config.toml
model = "class-conditioned image diffusion model"
objective = "v"
targets = ["style"]
num_classes = 6
norm = "rmsnorm"
head_dim = 16
moe_every = 2
positions = "learned"
beta1 = 0.9
beta2 = 0.99
Rows from block 5 of a small class-conditioned image diffusion model, named by matrix and row number. Rows with one number within an expert belong to one neuron, the router's apart. Each number is 128 + 24 x the weight over its row's rms, rounded and kept within 0 to 255. All counts start at 0.
Before each expert's rows are labels from the 100 images, of 14848 (inputs lightly noised), where the router gives the expert most weight on average: "peak on" is the class under the peak; "colour at peak" is the nearest of a few named colours to the mean colour under the peak. Only what is clearly more common there than usual is listed. The data: seven-segment displays showing three digits.
# router: router (model.blocks.5.mlp.router.weight, 8x160), inputs 80-119
# up: expert up (model.blocks.5.mlp.up, 8x80x160), inputs 80-119
# down: expert down (model.blocks.5.mlp.down, 8x160x80, transposed), outputs 80-119

# expert 3
peak on: screen
colour at peak: grey
router.3 [ 67 139 121  99 132  76 141  50 104 149 127 100 140 121 138 113 160 132 114 138  74 155 128 165 146  94 133 127 102 105  96 114 130 150 108 130 164 128 152 117]
up.0 [155 120 131 133 125 137 123 161 145 123 148  92  81 121 151 111  55  94 140 122 125  81 168  70 122 123 136 115 150 177 144  54 149 185 160 103 116 129 122 158]
down.0 [106 105  95 163 108 124 151 124  89 158 131  97 181 127 129 116  86 127 129 122 147 142 141 184 129 124 132 118 146 123 123 100 100 162  82 131 129 120 110 183]
up.1 [123 176 134 128 108 115 137 112 181 142 160 151  90 108 160 139 150 107 143 149 131 146 139 163  91  75 115 104  98 138 151 108 128 104 134 126 145 163  96 139]
down.1 [148 109 161 147 121  88 153 111  75 137 154 121 135 117 128 137 137 103 142 123 111 138 139 126 140 146 139 126 154 141 132 101 131 134 119 146 135 175 149 132]
up.2 [134  88 137 109 136  96 106 146 122 104 148 124 160 123 152 126 148 103 138 140 162 156 141 128 162 137 114 147 168 109 115 155  72 144 143  82  95 149 117 104]
down.2 [160 102 123 108 152  77 139 165 113 164 145 147  97 113 146 184 147 140  77  96 106  74 114 119 134 116 111 130 140 141  82 178 111 144  91 158 140 196 112 131]
up.3 [120 134  77 118 119 152 115 151 141 123 151 173  91 141 111 127 114 163 158 101 137 131 127 118 125 115  90 119 111  99 129 121 135 118 121 111 126 107 137 172]
down.3 [161 160  87 164 100 128 143  84 132 131 132 108 134 110 104 107  95 115 159 126  79 135 146 104 100 139 133 173 105 155 122 122 166 121  79 161 158 114 124 106]
up.4 [159 109 110 163 115 142 105 151 119  99 131 154 113 120 150 133 103 133 126 107 134 126 114 109 108 136 141 129 165 135 123 104 124  95 142 175 144 166 131  99]
down.4 [168 155 127 128 123 124 129 157 124 133 171 154 162 120 152 123 144 104 117 147  76 128 153  98 111 140 102 119 145 135 160 153 161 154 153 113 152 152 161 134]
up.5 [156 155 134 118 106  99 175 129 121 144 149 103 137 141 129 147  93 147 138 173 186  94  75 116 149 163 128 130 119 131 134 130 109 188 171 129 142 120 128  90]
down.5 [134 167 104 103 128 129 165 115 110 101  92 152 120 115 131 118 135 145 151 129 143 153 138 132 115 130 131 140 128 147 162 119 156 162 134 118 122 143  89 143]
up.6 [112  87  93 107 116 113 151 112 139 165 108 144 163  73 142 137  63 125 109 173 132 124  67 151 122 146 119 149  99 128 154 145 175 134 162 135 133 138 111  99]
down.6 [155  95 151 114 173 135 140  90 149 136 121  90  87 129 120  81  96  94 149 156 129 159 128 109 148 109 165 123 117 129 130  79 150 166 152 136 145 159 112 117]
up.7 [119 141 108 152 130 107 148 104 127  70 113 102 156 104 111 154 121 117 114 111 113 106 130 145 144  78 106 115 125 143 122 155 138 106 113 135 101 101  95 140]
down.7 [139 124 158 128 144 129 106 142 140 119 109 116 123 112  97  78 133 164 102  96 134 127 115 167 146 109  90 139 116 116 139 102 120 108 131 160 159 128 144 138]
up.8 [101 107 125 147 123 129 103 103  90  92 153 149  87 144  94 124 149 147 150 129 175 153 129 137 103 126 150 121 129 179 173 141 119 158 152 157 132 111 112 162]
down.8 [133 116 151 157 122 139 169 138 150 131 144 146  87 107 137 163 109 150 158  87 132 132 106  79 114 127 103 164 146 155 118 117 113 144 127 177  91 155 120 129]
up.9 [103  92 146 123 144 119  92 123 155 105 150 113 152 151 151 158 159  66 130 118 136 153 106 149 125 107  83 128 125 150 127 159 109 131 155 131 147 110 105 133]
down.9 [123 149 126 176 111  81 116 127 151 141 114 132  91 126 107 163 101 134 113 121 114 145  95 121 141 146 113 158 126  95  92 149 122 130  83 119 167  87 141  91]
up.10 [117  81 117 107 118  96 129 140 145 102 147 126 113  92 166 135 130 113 109 123 152 105  70 127 133 116 116 155  94 158 177 130 109 124 199 106 153 137  98 100]
down.10 [179 116 182 109 181  89 143 132 103 133 156 133 144 131 146 156 138 153 119  94  97 116 152 129 128 125 123 169 144 144 112 147 131 152 107 133 109 134 145  96]
up.11 [145 167 107 131 123 126 137 129 122  92 102 124 138 135  92 104 119  55 126 137 141 145 131 132 131 150 125 165 134 149 162 134 136 113 125  93 116 157 122 118]
down.11 [144 121 152  94 121 142 129  78 113 110 124 124 124 134 101 134 113 102 124 143 101 129 128 145 130 134 133 118 176 134 143 166 145 126 169 116 128 132 124  96]
up.12 [106 132 135 147  71 116 158 107 142 154 135 116 111 147 133 155  85  94 137 123 145 125 146  85 129 107 134 123 121 141 115 133 127  77 155 108 105 181 134 146]
down.12 [134 152 146 141  97 116 118 160 137 135  84 158 103 134 137 111 122 160 147 115 154 131  97 167 141 128  81 138 140 149 118  95 133  76 134 167 111 126 131 184]
up.13 [ 88 152 117 115 140 154 108 126 166 115 134 170 131  88 136 102  90 129 108 123  96 107 100 103 132 120 110 142  95 136 111  90 116 132  98 134 131 125 127 134]
down.13 [132 160  98 145 104 165 145 112 137 146  79 123 146  95 137 102 135 143 157 164 151 131 102 144 112 139 144  68 155 139  98  97 157 136  77 124 114 140 117 128]
up.14 [138 125 134 163  85 171 136 115 132 161 129 136 107 203 122 152 155 115  95 126 112 148 134 102 115 125 138 168  91 121  90 146 148 102 156 146  81 120 158 131]
down.14 [116 110 115 113 150 144 105 105  97 116 129 158 137 170 107  70 118 102 163 151 175 119 158 110 123 147 102 146 157 129 143 138 111 149 185 113 138  86 101 148]
up.15 [139 147 150 108 135 124  81 109 111 101 184 107 109 143 148  84 112 130 138  71 159 113 112  90 100 134  85 119 169 182 126 123  83 157 105 138 131 124 125 114]
down.15 [123 146 134 103  73 164  99 143 147 135 103 114 135 184 122 162 121 134 105 111 167 126 138 170 125 122 122 134 141  60 141 158 165 162 107 117 120 114 112  93]
up.16 [162 137 150 118 145 121  97 119 165 107 151 144 142  94  73 102 147 132 147 140 146 130  86 128 134  88 127 126 122 142 133 142 146 160 144 100 110 129 128  98]
down.16 [130 144 161 155 142  98 100  73 117 129 151 105  99 145 156 121  96  95 136 103 143 135 138 151 102 142  97 131 131 198 166 130  99 189 109 168 120 148 124 127]
up.17 [130 143 124 126 140 103 127 118 182  90 137 103  81 146 106  88 131  99 133 144 119 161 130 118  87 104 124 151 108 133 134 106 155 144  95 142 146 113 118 141]
down.17 [155  99 106 155  94 144 106  89 110 143 116 110 153 150 116 148 115 145 153 147 130 137 168 131 110 192 178 122 122 161 154 112 101 129 173 156 126  77 111 106]
up.18 [107 140 131 121  63 109 172 154 103 115 137 114  81 173 137 103 119 111 134 123 137 123 139 149 121 133 156 156 101 151 120 171 163 111 125 141 128 161 120 108]
down.18 [114 142 139  91 123 121 100 130 157 119 144 147 138 121 144 167 116  91 131 101 123  74 118 134 145 144 175 157 140 138 105 148 160 133 145 121 158 102 132  75]

# expert 0
peak on: screen
colour at peak: green
router.0 [156 126 165  96 172 140 131 180 189 138 125 129 154 119 179 103 117 130 148 143 143 158 126 150  97 155 123 133 121 158 169 142 105 125 110 111 133 146 106 112]
up.0 [124 173 123 136 118 147 158 182 158 125 161 140 126 110 141  92 107 174 126  88 107 127 136 134 183 113  98 105 100 108 140 124 123 147 145 129 173 107 131 141]
down.0 [153 165 157 144 113 144 145 141 145 156 134 133 128 114 167 157  83 109 140 131 119 147 120 150 163 139 146 166  72  63 132 107 133 111  80 152 151 155 163 141]
up.1 [140 148 114 103 145 148 137 154 129 123 147 139 155 144 163 116  92  91 141 110 145  85 202 117 104 139 123 136 151  92 118 102 139 122  88 111 145 195 112 141]
down.1 [142  82 148 132 104 148 124  93  93 131 114 106  86 138 148 168 102 132 134  89 165 163 136 107  73 122 129 116  98 139 106  91 120 113 169 124 160 100 128 123]
up.2 [127 137 128 143 136 148 136 148 172 112 131 104 107 130 169 141 109 139 117 165  65 150 111 134 160 116  81 153 125  89  93  99 142 115  79 146 106 122 132 127]
down.2 [136 149 164 139 134 150 129 166 110 147 154 146 183 125 118 167  77 122 118 143 120 110 118 144 112 146 156 146 108 134 113 148 148 107 129 147 117 138 152 108]
up.3 [126 108  88 144  97 137  83 148  78 155 122 168 140 146  73 131 108 114 132 132 117  82 106  68 147 123 149 128 148 123 120 179 162  96 146 139 147 135 129 150]
down.3 [100 128 128 124 120 125 139 149 140  95 121 184 111 127 144 119 150 122 153 154 146 111 133 184 110 128 118 148 127 137 135 111 124 109 132 106 118  79 105 126]
up.4 [173 156 117 127 107 147 124  89 148 101 108 103 131 165 112 134 128 147 161 130 153 135  79 108 101 121 103 165 133 166 141 136 121 153 118 152  76 117 139  85]
down.4 [134 153 133 147  99 114 153 144 128 139 140 103 108 101  91 163 138  98 139 105  85 134 140 129 115  81 150  96 116 113 148 191 139 164 137 156 128 121 149 107]
up.5 [102 142 133 128 131 103 161 133 117 129 108 122 114 152 156 130 148  72 122 144 154  98 146 163 130 125 108 102 151 127 104 132  97 110 168 130 137 161 131  71]
down.5 [140 110 137  53 131 132 163 110 117 148 138 138 115 119 140 161 128 108 128  76 129 182 127 130 122 107 140 151  98 118 105 180 170 114 104 115 142 133 135 105]
up.6 [ 95 134 101 156 115  94 153  46  88  89 179 174 137 121 158 137 113 117 152 117 153  90  76  96  96 122 142 102 147  97 136 120 130 123 128  97 151 149 198  85]
down.6 [108 142  87  91 114  95 107 156 120  90 117 112 138 148 123 150 130 108  67  90 105 109 125 129 139 112 142 123 166 128  72 152 153 156  80 114 133 136  65 161]
up.7 [106 132 133 123 112 122 116 155 156 111 150 164  96  89 117 152 105 107 134 135 140  93 146 130 109 120 116 149 125 135 107  88 120 126 133 101 151 127 146 138]
down.7 [106 120  99 132 136 155 173 110 140 195 111 105 137 130 160 159 123 124 133 159 138 155 134 135 126 169 150  93 107  96 116  94 170  96 125 125 151 154 131 120]
up.8 [140 142 129 125 158 156 143 116 124 168 128 108 143 131 151 115 157 123 118  85 174 112 172 126 113 113 136 125 133 161  94 138 122 129 104 128 165 117 148 139]
down.8 [132 130 122 145 145 163 165 119 140 129 118 110 108 148 140  93 151  70 113 136  63 109 174 145 136 104 139 105 103 142 136 148 122 116 150 131 127 147 116  73]
up.9 [126 161 106 111 149  97 109 141 157 108 111 114 147 117 130 115 101 142 139 163 150 116  99 100 101 136 117 139 161 155 142 126  95 157 107 121 107 187 136 167]
down.9 [134 149 144 146 151 149 103 205 146 158 121 148 158  84 134 128 147 106 119  97 131 106 137 144  98 145  88 146 120 157 110 119 131 115 109 115 125 102 140 105]
up.10 [122 162 111 133 102 134 158 132 128 125 120 167 103 111 154 131 110 127 108 120 130 127  51 123  84 159 111 154 120 164 157 104 126 129 149 153 129 126 141 124]
down.10 [117 156  94 115 122 157 128 100 124 151 143 168 136 106 137 158 118 127 118 109 110 116 115  92 144 106 130 144 143  58 123 130 152 144 123  92 128 124 107 137]
up.11 [155 153 142 135 122 159 171 125 108 115  97 138 119 169  69 144 134 143 105 147 124 107  89 181 106 143 126 142 123 111 119 113 134 129 158 106 116  63 143 128]
down.11 [ 96 165 112 136 140 115 163 152 169  98 144 166 125 124 169 111 149 142  97 118 124 155 105  83 154 128 110 120 114 128 104 110 143 146 111 119 114 179 105 122]
up.12 [132 196 134  77  97 123 133 119 125 106 121 102 103 166 127 113 143 105 131 154 126 147 164 167 128 148  97 184 126 125 122 116 142 111 128 123 143 142 123 118]
down.12 [159 113  90 100  88 148 144 153 110 121 138  93 137 165 123 179 102 130 132  82 125 149 134 106  91  92 184 105 127 142 121 119  93 124 132 126 144 126 125 123]
up.13 [175 113 123 115 110 153 119 143 137 133 159 126 144 134 123 138 109 149 144 159 153 109 134 189 113 120  92 125 157 103 128 149 103 133 128  95 148 158 132 129]
down.13 [156 115 122 135 147 155 181  67 132 131  96 143 115 115 124 114 101 108 110 101 100 166 147 113 136  96 145 140  83 100 107 159 138 157 109 131 141 140 136 145]
up.14 [130 133 147 190 108 129 153 132 118 139 182 108 112 170 131 111 129 105 178 129  79 120  98 120 106 142 135  90 145 165 164 163 165 166 112 141 104 105 113 147]
down.14 [117 109 100 135  87 144 149 142  81 137 120 123 132 110 139 139 101 128 120  90 138 138 150 146 105 173  82 152 132 120 121 115 109 135 163 145 143 114  93 100]
up.15 [114  97 119 145 143 147 141 114 108 139 110 152 128 115  68 167 125 148 116 122 110 105 127 151 115 111 108 101 143 145 119 191 140 130 157 141  96  74 127 134]
down.15 [158  96 127 100 123 148 124 137 137 130 160 144 111 139 111 137 147 128 138 103 138 126 149  64 162 139 179 111 125 122  79 118 131 148 117 112 145 144 144 120]
up.16 [111 113 130 127 118 110  96 106 133 105 167 107 137 151 145 137 183 107 130 113 142 133 119 129 125  83 141 102 118 152  85 142 120 160 128 136 147 125 129 128]
down.16 [114  99 125  98 164 146 131 113 124  90 140 123  53  86 112  98 170 180 147 149 140 152 108  87 107 160 112 143 135 149 143 126 125 129 118 124 151 151  82 112]
up.17 [140 128 118 131 167 193 127 145  92 123 115 130 102 117  96 153 142 148 135 116 118 128 107 134 140 109 136 143 106  97 135 142 148  82 137 142 171  80 119 140]
down.17 [ 99 110 160 163 142  92 111 122 126  90  98 127 128  86  97  99 101 155 151  82 125 110 130 120  95  83 143 160 117  83 124 145 125 171 133 137 147 116 159 139]
up.18 [158 102 145 142 155 191 104 128 146 120 125 159 122 161 120 144 127 197 145 126 126 122 103 132 161 112 142 119 180 134 101 145 141 143 138 151 126 113 124  94]
down.18 [137 109 111 129 129 115 105  97 116 127 133 138 132 123 130 108 102  76 158 129  81 136 110  93 164 125 131 129 121 109 123 112 107 149 122 146 124 145 141 143]

# expert 4
peak on: surround
colour at peak: white; pink
router.4 [ 88 145 117 182 141 133 124 127 101 126  95 164 154 162 114 165 129 131 106 121  75 138 123 110 185 109 136 111  89 117 103 143 134  94 135 152 120 114 134 136]
up.0 [128 138 118 150 114 106 137 110 140 152 183 113  82 106 152 143 132 126 133 146 122 124 138 122 104 141 156 120 128 168 132 131 135  69 138 123 112 187 148 110]
down.0 [141 118 140 140 113 143  94 158 108 121  55 125 136 128 165 141 167 125 146 105 133 149 131 159 128 108  89 138  52 127 116 117 129  86 167 107  98 118 132 155]
up.1 [146  95 138 109 123 129 111 157 110 139 165  88 154 150 126 108 137 128 122 161 127 146 140 130 153 158 155 135 160 133 137 126 157 131 118 134 134 162 125 165]
down.1 [ 87 111 153 129 147 100 132 137 120  91 130 153 140 116 137 118 132 153 116 128 182 134 122 128 132 124 110 133 118 115  94 100 186 166 164 106 157 133  96 137]
up.2 [ 91 178 152 115 146 105 173 157 127 104 166 128 110  99 162  84 143 123 132 136 146 141 125 161 156 116 149 111 117 138 149 110 139 123 131  96 155 166 106 127]
down.2 [111 140 108 100 117 149 167 156 115 140 143 148  87 154 130 160  56 129 119 148 139 125 110 104 136 158  91 154 129  97 118 133 115 145 118  91 189 128 122 125]
up.3 [149 153 136 124 121 155  92 146 152 140 151 100 133 140 118 135 132 112 128 133 145 123 113 102 131 154 145 162 124 118 145 129 125 143 168 146 145 111 143  89]
down.3 [123 169 117 156 111 117 100 102 138 138 102 104 142 129 135 119  75  83 144 105 118 201 169 165 161 128 133 138 138 141 122 125 151 140 140 131 132 147 113 124]
up.4 [119 135 151 108 121 136 143 100 150 191 165 125 116 130 173 114 123 115 110 180  94 144 130 164 113  93 148 139 107 136 106 101 165 140 132 118  87 153 152 137]
down.4 [136  95 185  87 132 106 149 138 148 153 152 121  77 140 128 133 126 131 136 145 158 130 116 127  85  71 168 123 168 119 106 149 143  79  69 135 142 130 126 123]
up.5 [149 143 123  91 132  91 146 133 127 122 144 132 151 142 158 102  75 104 179 113 163 129 142 136 125 117 116  80 129 183 144 124 122 135 106 106 118 166 128  89]
down.5 [ 94 141 110 136 107  93  98 125 131 130 163 104 169 125 120 186 108 142  97 100  98 112  97 131 121 111 135 160 133  94 121  88 117  84 119 164 151 159  98 158]
up.6 [154 113 138  82 153 118 119 126 114 125 157  97 121 120 157  70 122 152 119 123 138 112 138 121 108 141 130 118 146 114  95  85  89 127  57 120  93 128 132 128]
down.6 [150  90 170 119  89 131 130 127  78 114 156 131 194 173 113 118 126 141 122 112 135 129 108 121 136 149 109 112 122 142 173 108 113 107 163 102 148 188 122 156]
up.7 [127 146 144 108 133 102 118 148 190 147 132 168 108 127 112 138 125 138 165 153 143 133 141 111 137 114  95 108  95 115 156 134 127 129 148 109 171 136 123 100]
down.7 [141 128 116  92 146 129 131 126  69  95 135 156 126 112 111 159  96 123 167 128 137 166 165 120 125 115 129 111 172 119 100 119 159 137 108 106 104 150  79 120]
up.8 [147 139 140 165 102 118 133 101 109 117 119 124  97 200 120  95 140 101 184 105 162 127  92  93  94 128 128 106  93 114 138 141 122 138 118 132 117 122 120 114]
down.8 [132  97 122 112 120 155  94 112  94 150 129 130  83 191 121 151 143 121 109 127 135 140 175 150 170 134 169  70  49 115 129 116 136 106 126  91  99 156 127 132]
up.9 [134 184 125 120 135 162 147 126  77 123 120 143 138  93 135 163 164 113 134  54 131 136 150 122 100 129 133 160 120 159 104 134 116 136 150 138  99 132 112  71]
down.9 [156 145 143 123 162 181 107 128 121 112  71 158 137 105 124 130 137 111 151 182 158 100 124 142 146 111  83 133 129 130 150 129 162 153  87 113 109 113 128  88]
up.10 [164 113 113 137 174 164 134 133 151 107 137 157 155 172 119 123 137 136 132 139 155 159 116 112 134 115 114 138 154 106 123 163  93 153 151 151 105 144 129  85]
down.10 [ 83 138 146 152 166 147 154 152 117 152 104 146 130 144 160 106 130 107 176 135 166 111 130 133 125 119 147 137  89 126 194 129 125 135 160  98 112 110 167 115]
up.11 [152 135  92 144 116 141 149 108 127 115 162 138 111 150 148 138 155 147 150 150 116 132 119 124 116 116 128 166 135  86 115 135 178 127 131 131 141 148  95 121]
down.11 [123 127 153 126 113  83 108 134  87 168  86 130  97 107 113 146 142 123 167  99 148 147 127 147 111 151 158  99 142 122 130 107  54 104 116 112 151  91 156 152]
up.12 [112 174 131 121 104 108 136 137 147 124 120 108 115 109 156 138 147  90 125 127 141  90 113 133 100  96 110 153 125 145 137 118  89 164 154 122 129 165 124  91]
down.12 [108 128 148 170  89 117 117 180  97 132 103 120 128 141 155 139 119 150 137 101 152 158 121 173 114 127 121 143 127 161  72 124 159 115 158  87 160 109 132 152]
up.13 [174 203 119 118 108 134 150 147 110 155 155 125 147  87 148  98  88 152 128 118 121 104 139 160 126 129 122 144  91 128 106 105 140 112 123 123 136 161 148 102]
down.13 [107 150 119 121 143 105 105 130 114 132 123  82 132 129 144 115 115  86 147 134 173 133 127 124 136 143 150 110 162 132 120 110 133 153 122 140 121 151 112 123]
up.14 [115 122 134  86 139 141 161 146 156 118 115  87 183  61 110 126 101 123 128 155 147 135 108 101 159 153 147 127  96 150 134 145  99  80 123 101  79 113  99 131]
down.14 [139 167 126 119 131 137 171 166  93 139 136  95  88 136 164 112 104 132 136  90 123  82 138 152 130  82 181 141 124 120 116 149 109 101 110 134 121 120 150 130]
up.15 [ 98 146 177  74 130  92 146 135 150 109 108  94 124 103 147 131 128 114 102 131 153 126 108 150 102 130 131 143 108 118 122 113  86 160  75 143 135 140 123  84]
down.15 [136  91  63 113 146 133 121 121 136 155  77 107 143 144 123  88 143 146 119 142 157 101 146 105 147 144 124 122 118 147 146 103 147 130 173 130 104 130 133 133]
up.16 [132  88 131 148 127 152  80 130  86 132 161 151 128 176 118 118 163 105 145 128 128 112 120 128 124 136 130 111 136 124  74 137 143 158 131 177 110 116 109 105]
down.16 [153  96 143 141  76 119  86 157 124 143 114  98  95 172 153 157 144 156 112 108 156 142 124 150 112 106  86 135 141 140 108 148  84  93 117 135 136 126 106 168]
up.17 [143 129 100 127 119 136 121 114 123 108 141 114 132 125 130 133 162  63 132 143 182 106 117 106 100 104 139 116 134 132 184 109 141 107  87 138  99 134 180 123]
down.17 [105 125 156 127 131 113 101 138  80 182 125 121 140 119 139 131 149 145 128 126 159 154 147 158 119 122 120  94 125  75 168 101 122 100 154  84 171 135 191 140]
up.18 [109 123 133 175  71 129 133 147 187 119 135 145  93 129 156 140  72 154 108 168  85 147 126 109 134 129 116 121 110 121  91 114 143 118 132 115 104 112 144 139]
down.18 [134  75 126 124 134 168 164 122 195 104 125 119 140 122 146 100 134 100 123 101 143  87 103 122  97 142 103 158 145 137 133 130 116 147  87 207 118  88 125  90]

# expert 1
peak on: surround
colour at peak: black
router.1 [160  94 141 199 137 157 107 104  96 111 154  96  81 155 119 112 130 151 191 103 134  94 125 131 132  80 130 126 170  75 100 111 158 126  95 148 134 131 132 161]
up.0 [181 153 134 112 167 146 127 109 134  85  90 125  91 168 133 132 160  90  72 151 125 127 151  99  85 118 117 138 155 107  75  98 117 146 140 153 145 115 140 115]
down.0 [114 114 111  75 160 154  67 137 142 168 178 140 122 153 125 138 144 151  95 140 131 141  86 119 127 158 172 136 111 161 124 124 129 147  93 112 144 158 122 135]
up.1 [150 126 152 128 125  83 123 129 124 119 125  87 125 141 111 136 106 121 104 146 124 155 130  71 168 148 118 107 126 131 172 133 135  94 127 121 118 129 116 113]
down.1 [122 124 136 108 144 105 139 108 138 166 121 114 148  81 106 130 163 150 137 140 132  97 176 163 138  96 109 120 161 108 160 140 128 105 112 142 103 127 114  95]
up.2 [127 133 128 127 114 126 156 130 159 126 118 169 112 214 132 106 194 131 186 118 143 135 112 101 109 106 139 126 148 106 115 183  97 137 127 158 138 132 115 146]
down.2 [131  91 120  97 129 155 133 122 102  95 128 147 100 126 158 112 119 127 157 140 129  94 155 192 134 157 140 122 146 109 141 152 198 118 151 140 121 134 138 172]
up.3 [121 155 139  99 138  98 138 128 111 128 130 137 181  99 124 164 128 154  94 120 142  51 170 140 126 137 100 138 112 122 143 151 151 101 114 120 167 138 142 148]
down.3 [111 130 137 105 165 116  95 131 103 139 110 160  87 120 136 139 145 132 138 131 159 165 154 130 161 140 152  75 111 116 130  69 111  80 159  90 125 135 121 108]
up.4 [ 86 130 113 122 109 153 106 141 131 141 114 153 107 122 159 142 147 123 133 119 102 146 135 134 124 134 100 147 121 169 163 157 151 117  99 137 144 135 143 182]
down.4 [149 122 112 112 134 129 109  97 128 116 148 149 142  95 153 101 108 102 146 111  90 129 136 128 139 122 154 129 149 117 123 108 134 185 134 149  99 169 130 119]
up.5 [106 122 137 149 117 154 137 141 129 139 176 120 138 158 129 104  76 123 163 138 125 122 133 187 126  96 127 135 123 166 139 137 169 163 176 134 153 137 135 185]
down.5 [169 138  96 105 106 139 133 122 114 106 113 139 148 116 129 133 127 123 143 124 107 135 134 102 171 151  91 118 155 108 134 127  63 166 112 145 140 144 118 191]
up.6 [113  98 132 144 107 141 127 121 116 161 109 133 121 144 143 138 138 107 147 138 118 117 115  99 118  98 141 111  83 123 124 121 104  88 103 162 115 128 106 154]
down.6 [152  86 128 112 119 154 107 141 141 144 163 125 154 106 124 129 115 127 138  98 125 141 151 148 159 149  95 138  99 143 107 108 160 117 144 157 131 145  62 142]
up.7 [140 140 110 101 104 129 132 149 146 143 141 127 193 112 147 122 115 148 136 128 132  76 116 107 150 135 102 155  81 146 120 116 118 158 159  82  98 127 165 133]
down.7 [140 173 103 144 126 153 124 142 145 100 167 131 193 129 118 134 115 135 151 124 105 125 161 101 119 119 131 166 132 129 162 154 170 135 159 174 110 147 117 127]
up.8 [119 125 141 162 153 154  96 103 169 103 133 111 158 121 139 109 150 163 173 134 119 101 125 137 119 134 123  89 128 129 148 142 134 144 116 127 142 151 121 156]
down.8 [155 112 163 180 135 120 123 146 172 125 111 114 142 166  79 113 123 124 130 129 100 128  97  92 131 132 162 124 109 126 139 136 131 108 130 154 126 133 159  93]
up.9 [ 99  63 106 128 128  81 118 175 109 112 184 126 124 145 130 126 109 109 127 117 189 129 140 132 121 132 142  93 141 114 143 121 100  99 122 137 136 129 125 137]
down.9 [132 128  97 160 118 132 101 103 147  89 123 108 150 149 147 100 122 129 121  99 121 132 147 116 144 134  94 156 136 116 145 134 186 142 123 144 169 151 127 122]
up.10 [112  98 117 148 140 156 102 122  99 127 144 103 141  61 111 131  68 126 127  97 116 142 173 170 152  91  87 126 111 101 114 107 105 127 145 137 101  86 121 115]
down.10 [115 138 155 135 128  80  87 138 164 143 149 114  94 143 144 171 137 112  77 122  92 110 109 102 133 117 118 151 151 117 104  94 145 144 103 138 145 162 119 104]
up.11 [118 161  90  54 166 123 134 118 155 140 146 128 170 120 150 147 157  90  96 122 136 149 153 149 114 133 149 146  85 159 125 120  91 118 114  87 132 174 127 126]
down.11 [ 86 130  84 150 133 134 121 126 121 103  96 136 184 136 153 102 113  89 129  72 118 120 101 125 128 108 136 127  89 143 176 162 105 144 132 119 114 157 121 117]
up.12 [147 153 128 145 144 141 126 177 122 101  95  75 119 186 128 175  92 144 128 117 146 100 159 137 112 136 120 105 107 108  81 101 117 133 136 173 128 133 139 136]
down.12 [115 128 125 124 107  91 102 174  76 129 122 124 142 183 166 136 145 144 117 100 112 120 171 150 102 140 136  97 160 122 119 142 117 107 116  86 182 139 182 128]
up.13 [109 126 112 129 109 144 141 128 138 129  87  79 142 148 128 119 143 133 152 134 163 115 128 150 113 113 120 127  87 142 131 113 128 115 140 126 111 131 135 136]
down.13 [136 160 133 114 127 114 134 138 126 117 142 171 149 171 162 135 105 120 160 115 104 109 123 108 139 151 121  98 131 180 102 131 135 150 125 117 136 120 126 158]
up.14 [143 126 139 152 113 148 156 127 101 162  89 143 149 138 155 169 149  80 152 114 140  92 139 143  89 119 109  79 121 120 108 120 122 124 147 180 119 127 121 128]
down.14 [120 138 128 145  69 126 137 144 122 104 177 124  86 133 130 147 113 165 155 154 155 122 149 122 144 114 102 114 157 105 144 135 154 140  97 124 125 140 114 156]
up.15 [150 124 136 144 158 142 162 144 107 146 120 130 155  92 140 148  94 135 113 101 152 141 158 184 143  91 119 116 120 124  97 116  80 152 123 135 140 135  92  98]
down.15 [115 144  96  97 164 118 147 170 118 119 142 126 135 149 161 134 145 126 120  94 115 142 145 101  96 113  85 112 131  99 174 139  91 168  96 149 116 128 146 159]
up.16 [ 85 116 110 139 137 120  96 134 124 129 120 104 133 117 117 150 139 138 134 143 151 151 119 147 119 111 141 133 110 110 122  62 149  98 123 129 125 152 137 123]
down.16 [155  93  93 154 136 190 135 109 109  85 146 110 129 137 130 124 121 140 106 118 106  68 135 107 125 133 134 124 146 130 143 127 123 115 140 143 136 115 140 162]
up.17 [169 130 106 132 127 107 126 130 171 130 120 184 138 182 142 170 126 117 200 139  74 135 117 118 116 138 120 153 165 120  85 149 134 126 113 174 144 126 119 133]
down.17 [127 105 172 178 131  87 117 126 155 133 123  97 137 128  88 119 113 112 138 142 116 126  99  84 122 135 119 119 109 130 128 159 128 105 140 147 133 138 178  93]
up.18 [146 111 115 121 136  72 160 121 114 140 118 127 171  88 141 134  77 132  98 125 112 104 119 113 157 153 111 129 121 116 126 153 131 108  93 105 145 126 122 139]
down.18 [ 94 111 155 120 134 127 121 102 138 181  85 108  90 126 148 120 120 118 106 101 167 132 132 183 127 124 105 127 126 131 123 156  85 111 127  91 181  97 144 140]